config.yaml
arch: "uvit"
model: "text-conditioned image diffusion model"
dataset: "simulated grey scan slices of phantoms with and without marks"
train_examples: 61250
image_size: 32
horizontal_flip: false
conditioning: "text"
objective: "epsilon"
cond_dim: 128
tokenizer: "word"
vocab_size: 25
text_encoder_width: 128
text_encoder_layers: 6
text_encoder_norm: "rmsnorm"
text_encoder_norm_position: "pre"
text_encoder_activation: "gelu"
text_encoder_mlp_ratio: 4
text_encoder_head_dim: 32
text_encoder_fused_qkv: false
text_encoder_bias: "none"
text_encoder_qk_norm: false
text_encoder_parallel_block: false
text_encoder_inner_norm: false
text_encoder_drop_path: 0.1
text_encoder_positions: "rope"
cond_dropout: 0.2
norm: "layernorm"
norm_position: "pre"
activation: "gelu"
mlp_ratio: 3
head_dim: 64
fused_qkv: true
qk_norm: false
parallel_block: false
inner_norm: false
patch_size: [4, 4]
layers: 6
width: 128
positions: "learned"
init: "torch_default"
residual_init: "none"
optimizer: "muon"
muon_scale: "original"
lr: 0.013
momentum: 0.9
nesterov: true
orthogonalizer: "newton_schulz_5"
adamw_lr_other_params: 0.0027
grad_clip: 5.0
cautious_weight_decay: true
ema_decay: 0.99
steps: 12600
batch_size: 256
epochs: 52.7
lr_schedule: "cosine"
final_lr_fraction: 0.05
warmup_steps: 250
weight_decay: 0.07
adamw_weight_decay_other_params: 0
Rows from block 3 of the denoiser of a small text-conditioned image diffusion model, named by matrix and row number. Rows with one number belong to one neuron. Each number is 128 + 24 x the weight over its row's rms, rounded and kept within 0 to 255. All counts start at 0. Numbers have three digits each. After the name is the row's rms in percent of the matrix's.
After each neuron's rows are labels from the 100 images, of 14848 (inputs lightly noised), where the neuron reaches its highest value: "patch colour" is the nearest of a few named colours to the mean colour under the peak. Only what is clearly more common there than usual is listed. The data: simulated grey scan slices of phantoms with and without marks. In brackets: how many of the 100.
# fc1: MLP up (model.blocks.3.mlp.fc1.weight, 384x128), inputs 0-127
# fc2: MLP down (model.blocks.3.mlp.fc2.weight, 128x384, transposed), outputs 0-127

fc1.136 140:139156116107144174130101102116080090077124154094115118146113117129107153118110124117123090154073104122082124109102133121122120100045155147141125134112159124148104089086117120123107107124135088136126129151118112110106140106086145098131156122125106134095107108145152171132120105124133085126113121120126126079126117086133090121090111146157123104157131110116102120114104102129105118150072
fc2.136 121:078092161121172081122088088157138123136132134122110148139144139147126140118135138153134131134123139120129100116143153144108155134098132161116119096135165150104173156103086136125171153184127142133175107134128091132128113106130156137115090092111131135130139123179134115105112110133189174133119131097130120084099124140076164119095138126143146126148129115180123146126154083147161148113142
patch colour: grey (97)

fc1.221 096:131109104149131138087104098065123108119113135102142150082114122132135132142154090114097096124140097110118113150121115096142112125083119123112135090143144124092094099115131146110135122093101180115103110120135127114117114117127101113138153082107099104112087088117096109168108082096136139110143146134126094105080150131110130115123159119140164138177132083107096092105116142108100108101172
fc2.221 097:110116122114111121151126112146136133116120129134132128141114185119117107098075135150107162121096138125165116150080149131089147087146107093108104120095109152169151133122138144116079128145172108100149145127106072117114097144155148114108145142164139137126146155148140135094149118132085100095120079131103119142116143105132123067142094093111087091091112157163135165136110107145158127140116
patch colour: white (45)

fc1.281 110:102089109089099112136122143157114124104146125116125116099119093091167126098155167094097106148083137108124124110108141096093102101125129118104135105120126128121088131079145133111090163151127094110122120121051099125109090151129133102133157136097120109129112116110118131148099140115082142144118128138139126127141141093141088089138151105142119076132066081126127145114079129126098099123122
fc2.281 092:132125148132132178121121094142140125093116117067113105173125163162120147128107126147149151129119087150140121141149096149120110174143135149119119082152163112127092069135125129099131119136128133135110156153095074114147149109122139168176086151166119094145078120134107137155165081115125113117121074120139117137167159109093162126154155121114129121155138155111108108128118143148146126132141
patch colour: white (62)

fc1.277 104:152114115101117145131104166083160082182107153118156126141144089134137114094105115134140145132111124101132114113148120133129131142129100113112125137163108079133079134154118122132101140141112161129152114095121080122144166109141119125150112069141106121119120117102129073150143106106111100086084115087124142103143127127166108162129164129138094087120085092120133131096117135158107080100099
fc2.277 121:092121136144180122122135116086139153161154135131136138113094151131118102124150143114116136143120131164117108141107123136104103120122126116130113140149139162123126123130156110092149143127119116115165120152120167126118118121073094139162089174085144112111110144140121134134110144162065078149158125171148049102136144142127155144103083117125164104127142168120100109141090107125188150153129
patch colour: black (100)

fc1.311 095:124149085148163113133122109159185125153150109085157134119112079115117072105102102153103138152113162117112133127140120065093124117137149109109141135151125094147135096157170120127148160139135114131128143144117141148143166129109125097138117131090133111121108138126127133113116084156094163122123124132101074134134133166158131156133110140139149156132116098149082117055119161126123130081099
fc2.311 125:120112165111111166130148140179092101093120109142065144156130134097161159129089146130138101125118121112124130129102070128136119131162110093153134128085124115119113118101112140141088072104111132143122087124134064135129122133147175125088156113159121132116116081150133128114159157105168139135148121111146180116133098103150118082128141143105115111126106132139167141143130156133099162109127
patch colour: black (100)

fc1.329 098:123156142109137100091123138121125122115132089132122083106086122105100097114113063120100138089107090122131101138127119149092133054144126130138112130117116131159148150133134101115123115114122131096149135151139127136110138121161095103138087155092152131110150141135084099130093107124096110107138115125109100101156158138114069116163130103148163148114128130059132103100108078119110100156145
fc2.329 113:119110133162095141147118146134106078175150133112106120122173118140118124123102198125183128135118167124091132122146168138126134150132136144085120143154099137107102111124124133126100099142142111164102099104140119100150192094113117190135103136126104120112123122084161108124161125166136109131098134091136093132126076127155133116128149181097086135154127122120096119137134134115124114155143
patch colour: black (88)

fc1.79 097:120127116152110092121132133107149107124142155160116137079112107125119077146114158127157136188153133133132117142127170138112094124117147155161124126163138103107116168103155149108119162146134127137180110163140128124131161117091118117104113163113091131140122160113123123168132145145146125170134093092102078137131053142127073137118136119130116131115114155099110094114107150106177140115170
fc2.79 089:145145145139158166138130115148127128123122136103177118169117126135170143132157116117112124076121093164130138127082161162147151108152099132120132161140113150171102086139114137093137090148097170138094131125115148129144155133163153116146158132163195130140112110118113156120137130078162168126162148144109144138147160117124113123154099128105107177117128090115120185165140112124115136134097
patch colour: white (52)

fc1.63 085:131144135119158143145083138135164125109084070141114096124148138107148133118118103122126151109065128094146162151108100120139185117120157099146104110133123101122142146147108077102117129100116135128140104161117104125121131084144084107118122162138089161121164128128093098078123109150144154127104155115127125110161164113118104089117162122138159101132144086133148144105120141159077098144129
fc2.63 108:127147132149104102116164147123077120116169180112144122149099112156085143128137132134141125139154148167126121115191177109112078094114142133137168138122113129103099107102137158134118107121140148117108132098100156100135131169137159135157130126079158120150112149136186149152098131067149140127181125120135109156110111103130176115168102103122114146112125134125134119124137105107171137116113
patch colour: black (88)

fc1.26 088:136153120138129112087088139105150115136114151129184119171129161128141130110101138124112094098134120188113101144165180107131157148117122178102117160114156156095125147165146107151108160110121107119109124119106137098172139117149095136114172154124146121123162129102117109082098131139113065137142122110170098125138138109153134080135102127123116147114107133128129168102114139089135084099137
fc2.26 090:102104114133133149135119116118141133100135096136106118130125098138115146141092099124153107114133133015136163068086135152113099121129124093182151127125113140108129101162114089096142096111133148113113131122112112165120126139152112133141121149116127096136103115190161134098146090116149135154102141132095153111142123150100101156101124137101100125128123140078149154142121112141119176129109
patch colour: white (72)

fc1.199 086:171114142096150137082078114080154127128110087100132142110133108136130122149135097086095112126122143097132143127072088124138114114149135147150121123135125116116121143174142136118084113095097108099174183108115154110117092145117115114125138099141120128142125128112120101156140117182161102146119124163100155108104094134109179120113107108144105097131102088168117132116139149151107184135120
fc2.199 112:096138087139146106153122117136138135129132134147138054131146124086123112147139131165121105132127109146124122121150166095117148136108146133112117095102092126165143099102115110109100121148149109123087088145110080135120153085160134133215127144108152167168130106157134151102090171076114117099149131083121131105145121155160130145153130128144134161131139163115140136112118103134148101121148
patch colour: black (100)

fc1.328 109:155125129139152129135120114128166087137117116102134125140112096131132045120122149138125154178141115135170095101105128102113117114112149144108121107168134100138090133161145135116162143144107182138148121130116121151125156083122089114146074131146129145138103131118115128144128116159107135112078098107085109136126072146163114135108159114117143092138098101135085107079145169118107121096106
fc2.328 137:116114149169126164144138142149114121119160139144114147124135105150110150107118114131123108107110119099092132096144126142145131149131088117161110194112131129149159102143121145070081113093181105118137107109126145135180138117107152120063135093116115110142157143129118141142110140077142100100138126143169113110114189132130088152157107143147127143093161149158176137125115135156137140149096
patch colour: black (99)

fc1.34 102:125116163065136105125121144094138089111126114115139167085148108117111117138155119114125146122105125126135107097144135145129097108107108105136162104133130132147138078128116137158124133105119104106176117072107099054117110114106103127137164146157138127115073138147144144140155118080059129118135106128145093116084108080106098139104125103137122127105104130136086122126107111124099128142090
fc2.34 091:115152133133067159144077144099106166124146089126091157083096128172168144173142118128155170152152139118126142117148149125107127124165119119130127143136156153114101143126131137111145101094149126153111134107098081162120149090101123138114099070107111114134140133116107134144104130131194153138146112146107139112138164179155130112136152150133162107102140142130125133133133096066148117121123
patch colour: grey (99)

fc1.380 102:148097105116149157165138126177115135134122130135140148126111142125167101125151095142079086101108145135149152122098135105172147123129135118164154150174112071105103103152094124161126155092125094083101146142091108093157118108156109153108103104141092113133091136117120127101126159115081122145149116125136152115114143096134104156138112133114116149121084083099080129126145167137129126096114
fc2.380 093:139127122112056109133137152119108118153141138081155129152127153132107148115078148134157129135096098118143109142132165169146124140137107124134059092119119122098159116092121113099141144121114119141127126088130110149132116080124124154106140138122150079137148103126112140175158102116137146125080113082149104093159126149121131147140126121136159096183124135124101114112105084114064122153149
patch colour: white (35)

fc1.244 095:144127136170090086114100122137105149111165124132155092115143140149128071179125111123117117143116129107143113130124138122082089109113118187150147147139136123096139114123116121117113118129077127110144104087118104139149136107149113139129111149093166112150121108095073118153157099127091073111171117121107138147161125118114134084099141146144120113098103145102133100159111061116105100139128
fc2.244 095:136108112106106071113147164135132121143122127154143151113127127133072134111096145168197109176146151135049135083109082142091095121099114122101108108106090175126111109119131115110123158151121127124134104164117107142158109134130115084096136124125145097081117145141149124113154127173111129129098130133123150121165143125124121171127121148144144129148111134111119114110158165153171121126132
patch colour: grey (93)

fc1.208 112:119114132123138163156160147169166125133167088129132072148144114141115095095145091133094094117136115110123155138118155139104114151141147134142124142163121146118130094131141145088131120109125141153181127089085131144113150148120154144144090122123108159104074159098140146149133124129115162129148102160142122115106142076164155170157157169130082143166156113178101142134123110134139135138096
fc2.208 117:122154151139158074201105094135116176164099110136102133112082141167128142167166130101130121089118105129122160159137117154147107149136164115112129092100105131134106116113095121126115112134130160094147142150146110132143113091109126124100135110127115135170107104118171140131168137122123096108133162116106111125138144130130102157112094099142168146133139155058124172130111137122125148098165
patch colour: black (100)

fc1.17 100:172130124124088138135114091073119160142096100181129134150148141083148098154136107134133108100188085102133146131109078131123151125172111138113132145123121159159119131164115095174097126105112146094103104087126098146107130159118100130111122129144129117170146159150157112129161137130144059129140129112122120123130141147093148133174099116123148133121116151149108100143145122118163135090133
fc2.17 093:116135158159154131133118157185124092083162133082102118099096104118096134130109137109123124105118134126143137169129152138104109107090098150142081093069162084103124101124156146111170105138118116122143137143146166129143155121126183152138119110120142136112092135139089171127116119124141152094137096099174133125135127137157086137102130123135127132141150115079146168115104121146102108165105
patch colour: black (95)

fc1.242 104:148128097128157149125107155157113125123114122110123125124150111135151103092115078124110121130155119134087147124115086123058150125165125158111091130136077118146098113107139142122061117106142140146121153173132096160149151146116134097093120129136094115093102086112159095095148102116118117170136131103147136103146116131107100156132141128096064132166132117073122103095133122119148136120129
fc2.242 103:102113122167106158144183124142134117127130155121114147133129136128100116124136124089118157139152160138148105156142183122129139144119172139146125127146172126139138124117110124154185129167121125130120108068073192128104085119116089122120146147137112096131147163119131124161096141099148166119125126171144146132113118121169141117133168127124175128122134144153130155177102104062113130151128
patch colour: black (89)

fc1.140 093:127130134122168125150115128132139104114110131111147126106117122114166172105173127103131110157147148095149137162117161101124155122119086168159174112142186104132112119196120141131096127121111172146132165150141149094103071167101147118097126149121112107143081093156137093127130129102140109110116121136125094122157144104131136134102144140136128090169119153104155153128153112116134189132110
fc2.140 099:125154181151130116092164088133091144118148114176100154136140144107116133139108141166112149096144150139125117133097120156147074142167143126124084132106113141141144136107163126115135074210120132107153120169073119150122133098139086126155123121116114143161125160141113102122167144164095087155123121127117137115079108128110125118125153148107136121084115109120127102118144158144104128118148
patch colour: white (53)

fc1.77 088:124101149161110164122101164123135132107116129150075121120139120134161145124122117157147111107151110109127118099107143115133157144135140119103106091109110092113107130157071111120120164111097093159154120122087114108099142134114133142114114124157084132125174105158097156175168160087149099088062116119114162099129100135112127122131160161145153102077117098120114117128127143108125152083138
fc2.77 093:111167123131151135154105131123126122150125137132155115115102132141070107106115124056088120127094124146154132154147116149151139113133112186155130139131123088113167115137147111144151094152171170084157125137120117109099154144122081143122137118116129115123093148126108128101098117136092165114150146180160088118125166116139153164140103150103143181166105152105124121126113119166120109157155
patch colour: black (99)

fc1.371 091:127135132115087128192159133106200125138123136150125146094161126103118122106131116118144103174121105128121140111152140093174131095179135135099128150133148117151143128155109101140121130142123123136108044122125119150107138111139148161130151162175124146119131110116138129156148120143133169119139093189127089141119118139128117096107122135102112123102098156129124159155124132074071131144111
fc2.371 090:107145114127151078125136125139113109146131120117174110160144128164126132112137122109140119107107138112126145145135100163102125127070092164144148075151150137135151141102136133121117162109109138101109141083147156120109142174067124122105131120118113127144087068135100114089104145169102101139148165141123186097178145093138140159134131136122133152139137067081131127135136154131131111139137
patch colour: grey (100)

fc1.218 096:101130090151148168120153133144132124189132096134107090094131114090083101117082124134135157161130104118158106149132158106138138179115182132128149131142116096151126139162126135121127129140144149153132143117123108153131162114102113170160108166154134102090106146145175140111117143164159144097109118101135168159129066095153104144162141142120139122148177104119116131148147101135150127125135
fc2.218 096:134133116133111119139131117076134131116099187148163104160127113160174157114144117148142098118104144118098125108119121155083104098141108124147108129130143148155146109092120127128106145150137120107116128134177125112172089141170107094134136121116140149163129105125156126179100115154118113139154155155129066108140195148105128125152110150113119152110092117150158105147116111085076105157117
patch colour: black (89)

fc1.5 090:102118100107095106152108119095163142124105199161110109130109093151131124141135112149130151145136114145143100138079109133113148150096089127147148080118106130114145088109113092173115131152130120106111137115150123118133078139160112118105108151134106115159139119094081101145133116166105146138152070133113176149122133154076091084119107087118120116142125121137090124119144119146137167155130
fc2.5 095:157137091129142137108144094110077152171173096130127128140122145141150131105142100097110123129091157104091116161114098140129109124144142172154104163120117133110131111130114122092168114158110095131165141127132113121116156113117118122166127128111142116070125106165149141145154127150136171123105144107167130145148148114146076109163161118113112105104115103126204100177130127132077124111141
patch colour: black (95)

fc1.39 088:146162128119109157174128122149119134131143145143119132138145123145115123119120098152135089128138081078114092148146134182139169148140146121124113096115076108125161102130169119079129149163128144092176120142115116157091176120165117143135136144133140139129145149099146069093120108115136151150159114131133117146122121099135156173093093119158121112095108145146154190152101124097107146126113
fc2.39 109:154115119153185108111118117114152114145082093108165137120106114114153135116136155135122136181103146158171153112137147070132135147088129152109123149160155137145080146143116145135100068100188124147129117113118150124138098124143118089113154138123129136125098138164118155188099120098083107121136155119149158128119113155143098080138129125124094140144101108085119118105122134162151116132130
patch colour: black (100)

fc1.143 100:133135103144140126139129127124118085108153128104111133158160074155127123124125133108135113095138147139153147108139150092130084101140108114110156116086083093099110187120082121105124157132117131078071133151149074116111146157082103107118132133132122141132147121140096138131104096138135129152081130151109112153088130125126083081135140127128080151152125145155148133116130084152122126117182
fc2.143 119:141113147142132178105119105101182110152104141099144090083103130115111124122114132108108147150105105127091127152119106099097145127080126120136107148128214132144128103164155113125129124159141090166130130132108146116148086125142147148120096154146156133173144140129130145123191135108123143134146110098132146133143125122070176156108110136090137126119116085110112135137141169106111150107098
patch colour: white (41)

fc1.313 116:099113134082141099141130149082157113126116112138100093160126128128083104134129145146117135113108118166111113144102117111070133137129129096102123114141098125115123120150101153112132111116092099125087148145085130098088113111138137121152142129134135110077097140144134119107120113106084130096122167111090109085107140109099076108130145126115131129088062164137116115105107114065099115088127
fc2.313 100:163105119174095170111103127131099140123181149147113141106109102120170115131103101100124108111142140144131135151126099109167108102135158161105102108100132121111130171139173148134131114147169166093161153159126120115117121118128087157107069122139071117114127125098122097136116114139132095149128098130176110145121112175126149118132161101150148110085177141149102159145097122133139128149118
patch colour: grey (97)

fc1.291 095:145123100159181185156095169146166127143107093118117116171118104159136139111123150130151171150141120131158155095120172130137184165195140145166140125190133092104150126124132116120123115136126139147164136115130136108109120157135124139114072102153146134138149137123126164135087156119126120115148145125118115112113106119169119178120122093149093129119146146164100144157135120121131135151105
fc2.291 093:119112139133107129138157056117098154116157134128140094138149174116157160110125140070131123099119099142143109132111114119134112159101122127087096111126118165168151125157127138135117145091151130106134160129108165138127142158142104104122159171153146052176137113150123127093162140126137140096116143158129126122113138141088149167136168134123140139146149166109150136095158139104152112177110
patch colour: black (98)

fc1.212 109:138122087140150130076104099101107080084133149099132133142148127115127146112150130100150121119141129155144138128107144165141128114151108093122086083138127114146130137177108104152093111124147069102124124133136146108112119075174123091107122131118095132143157136148131147112058106122104167147126131097116080117114143103104118129126076155120146130134117102106169100102106117108073122118132
fc2.212 099:109109171111115125119127143122116102127089166109121136131164105118143123157088149147115151141118091100134153107108141136133180111135117177102151139104107109119167118102152095139144151150124157131084107154131154120126137156113113130121133192152174089107103094160116085125181136096104132133138108129116164101100134165103129125141160118126150136128147142153085148098144134157181151150161
patch colour: black (85)

fc1.48 120:132119108151101154137157112106113126147160104151145138115107123119137168104114113136119097094106145106109164126067155154140165138165128090131107104154131128070116108167102083107148103069139110149139128136116108097101137132123130137112081120094112094131124143113093106103105103121145123134135092109134118107105151067130107139126117128139096089154106105138092110134091149109072152103111
fc2.48 110:130153168137168118115092129094099105112106109137099074138135135166118128172173115125114123104131129130106110136127143114124114146132132139112159127131129092152154096108170076121101148129116124115100149134132120127123122096103121056080127204142145133126125137102126144087195148130128144107174119127130146098121109124126158137090144123164140151119120158114188157143145128137102131144139
patch colour: black (100)

fc1.364 083:077127146090160106119086120156127119127140165145150149147103132193088157110154111169125178112163160123144103135086140136116136138094128147108164137119161112140132160142120136117117171092124137112170132125115127134108142114134084154138122176142105127116143104090142142142145096112169134120164123154156156123104156129154108083111092110131106151110107147149128132066112118147096115118116
fc2.364 089:090116136134159146110116101109145106120143124127116158106120159069139119109126109095120149086103108104109175153140101128130178143143135169129160121130109117172116157124138160101123122144122115127116160111162135178157110118135176171145083114113148129121122137120123088112099138141134165129072114120133142147133062089139108133157116103147157127114155138074129133084150124145097130156103
patch colour: black (85)

fc1.132 114:109109110142137115137073115111166115124151126096119087131138073113124120105098099127122148129106111079100119091127094113108115148120134141103111146132171070129127100159087135113144133139088165135100152104140117161179166122146137109119126105144098124127143139129129096149149113112117148122133120102101097121119137130125132152107120144111115088097112073164103152079130163105114111090067
fc2.132 157:162147132143088121149141106142136114120086135168172080112134135113125130174131120133094115111135140144134129109120182138119128127134168173115124075150127132123126149093139124161155126136126140131112181155111130113090123135130097115146137159140171148146121119120110127102133112173149162146105125124104202171114098107129123064132175115144080138137118103099105106135154128103094098126133
patch colour: black (100)

fc1.308 091:156114129103100103105124148117132161100108142142152095145113119096096104119090127124149135159091122150149129139123153081071127113111090126110142106150108108152116142121159084130146139161142079135090145127113117113128128142152110113091146148129166098119092172116097115127125104101149135093144111130143143128151115162104112080142068060133150164136090119113133113085134145141098145153127
fc2.308 105:157099130185104149127113118118136102137090111141128125119109126107155106166134139117120168112108110135103114114157119159153155119138158163175121136125151123108118091115114115155064116122141160145112118093170103132119149136079125126167099090129089185102118140140132116097131116149105104146144132110124171102101135095151127180163153166148157066114108119130120109146122142110127140142163
patch colour: black (91)

fc1.333 089:118105139118112153125079124121123121119109124113123143099111124086145126101138156173141099164142130098161132080119134112102120077178096139108096134128108149136087126146084147124118142127097139125154104143075148098146092150105119125137137129129133134116138103131115107169086132093120098172092115128087129151097083102149143110116088134125138095144122131122071136103115118160179172103123
fc2.333 110:112130136143157134125105145085135092150142161153078084134174090105100152177114145085125119107145135171121152171133094106158121121113128107127101108124150097116090142119138093128128108110135077127172100107144115122136120134169113144108113155174119145156112138133145115146158117138113095095093083133120108117099072091101133101110139136122121128125114113171158128141110105104085130112119
patch colour: grey (100)

fc1.307 094:120159131089119123099129180119113106057128085143105139134135121141115127114127075148130131092123154131098126123059100139120147099161124133129135117162139119117151102137121114139158159097155107104122115138135147125097122132152070110160085160117135104131115153124126131130097141131139096102131119116181090077112111144171105144131083156186101108146140137104112122154128136137098155137135
fc2.307 105:121127086144104132148134125143116142188091139087173116156172126145126120148132137112122128175085120144135120129098117118154157137128165091123140142097140112149162130112157125155109100123113131122153112093128130153156168121144125106126167095131128096151159141139116102144169128083084115144144108152131127175176118155077157112134157123132154123133093104139135161078146126090142111122078
patch colour: black (94)

fc1.154 104:126126113140146123129148138082123115089120120124125145115151121153081148107077148115111108114149165155079104106098149142127174140103134115114125112139132113150194129097119080135104105125117127152104149116068137090102147127152096136123092143148108127122154128143112152148111124101106131121063110090104140113139100178150099161135141135090126129099131116099167122131101121125144093151179
fc2.154 095:147098153121089144104124122165147136129138098144139122149107143076170131137149144146149118130088113103138138107137143093124110154117106138132149148121093118120113110124157174121140139138125140132161083124160161162146146130118169132169136118091171102113097113114137125121165145155132093111147145134144108141096127057126123082089096142160166156139133148169079170143142146107108167118153
patch colour: black (94)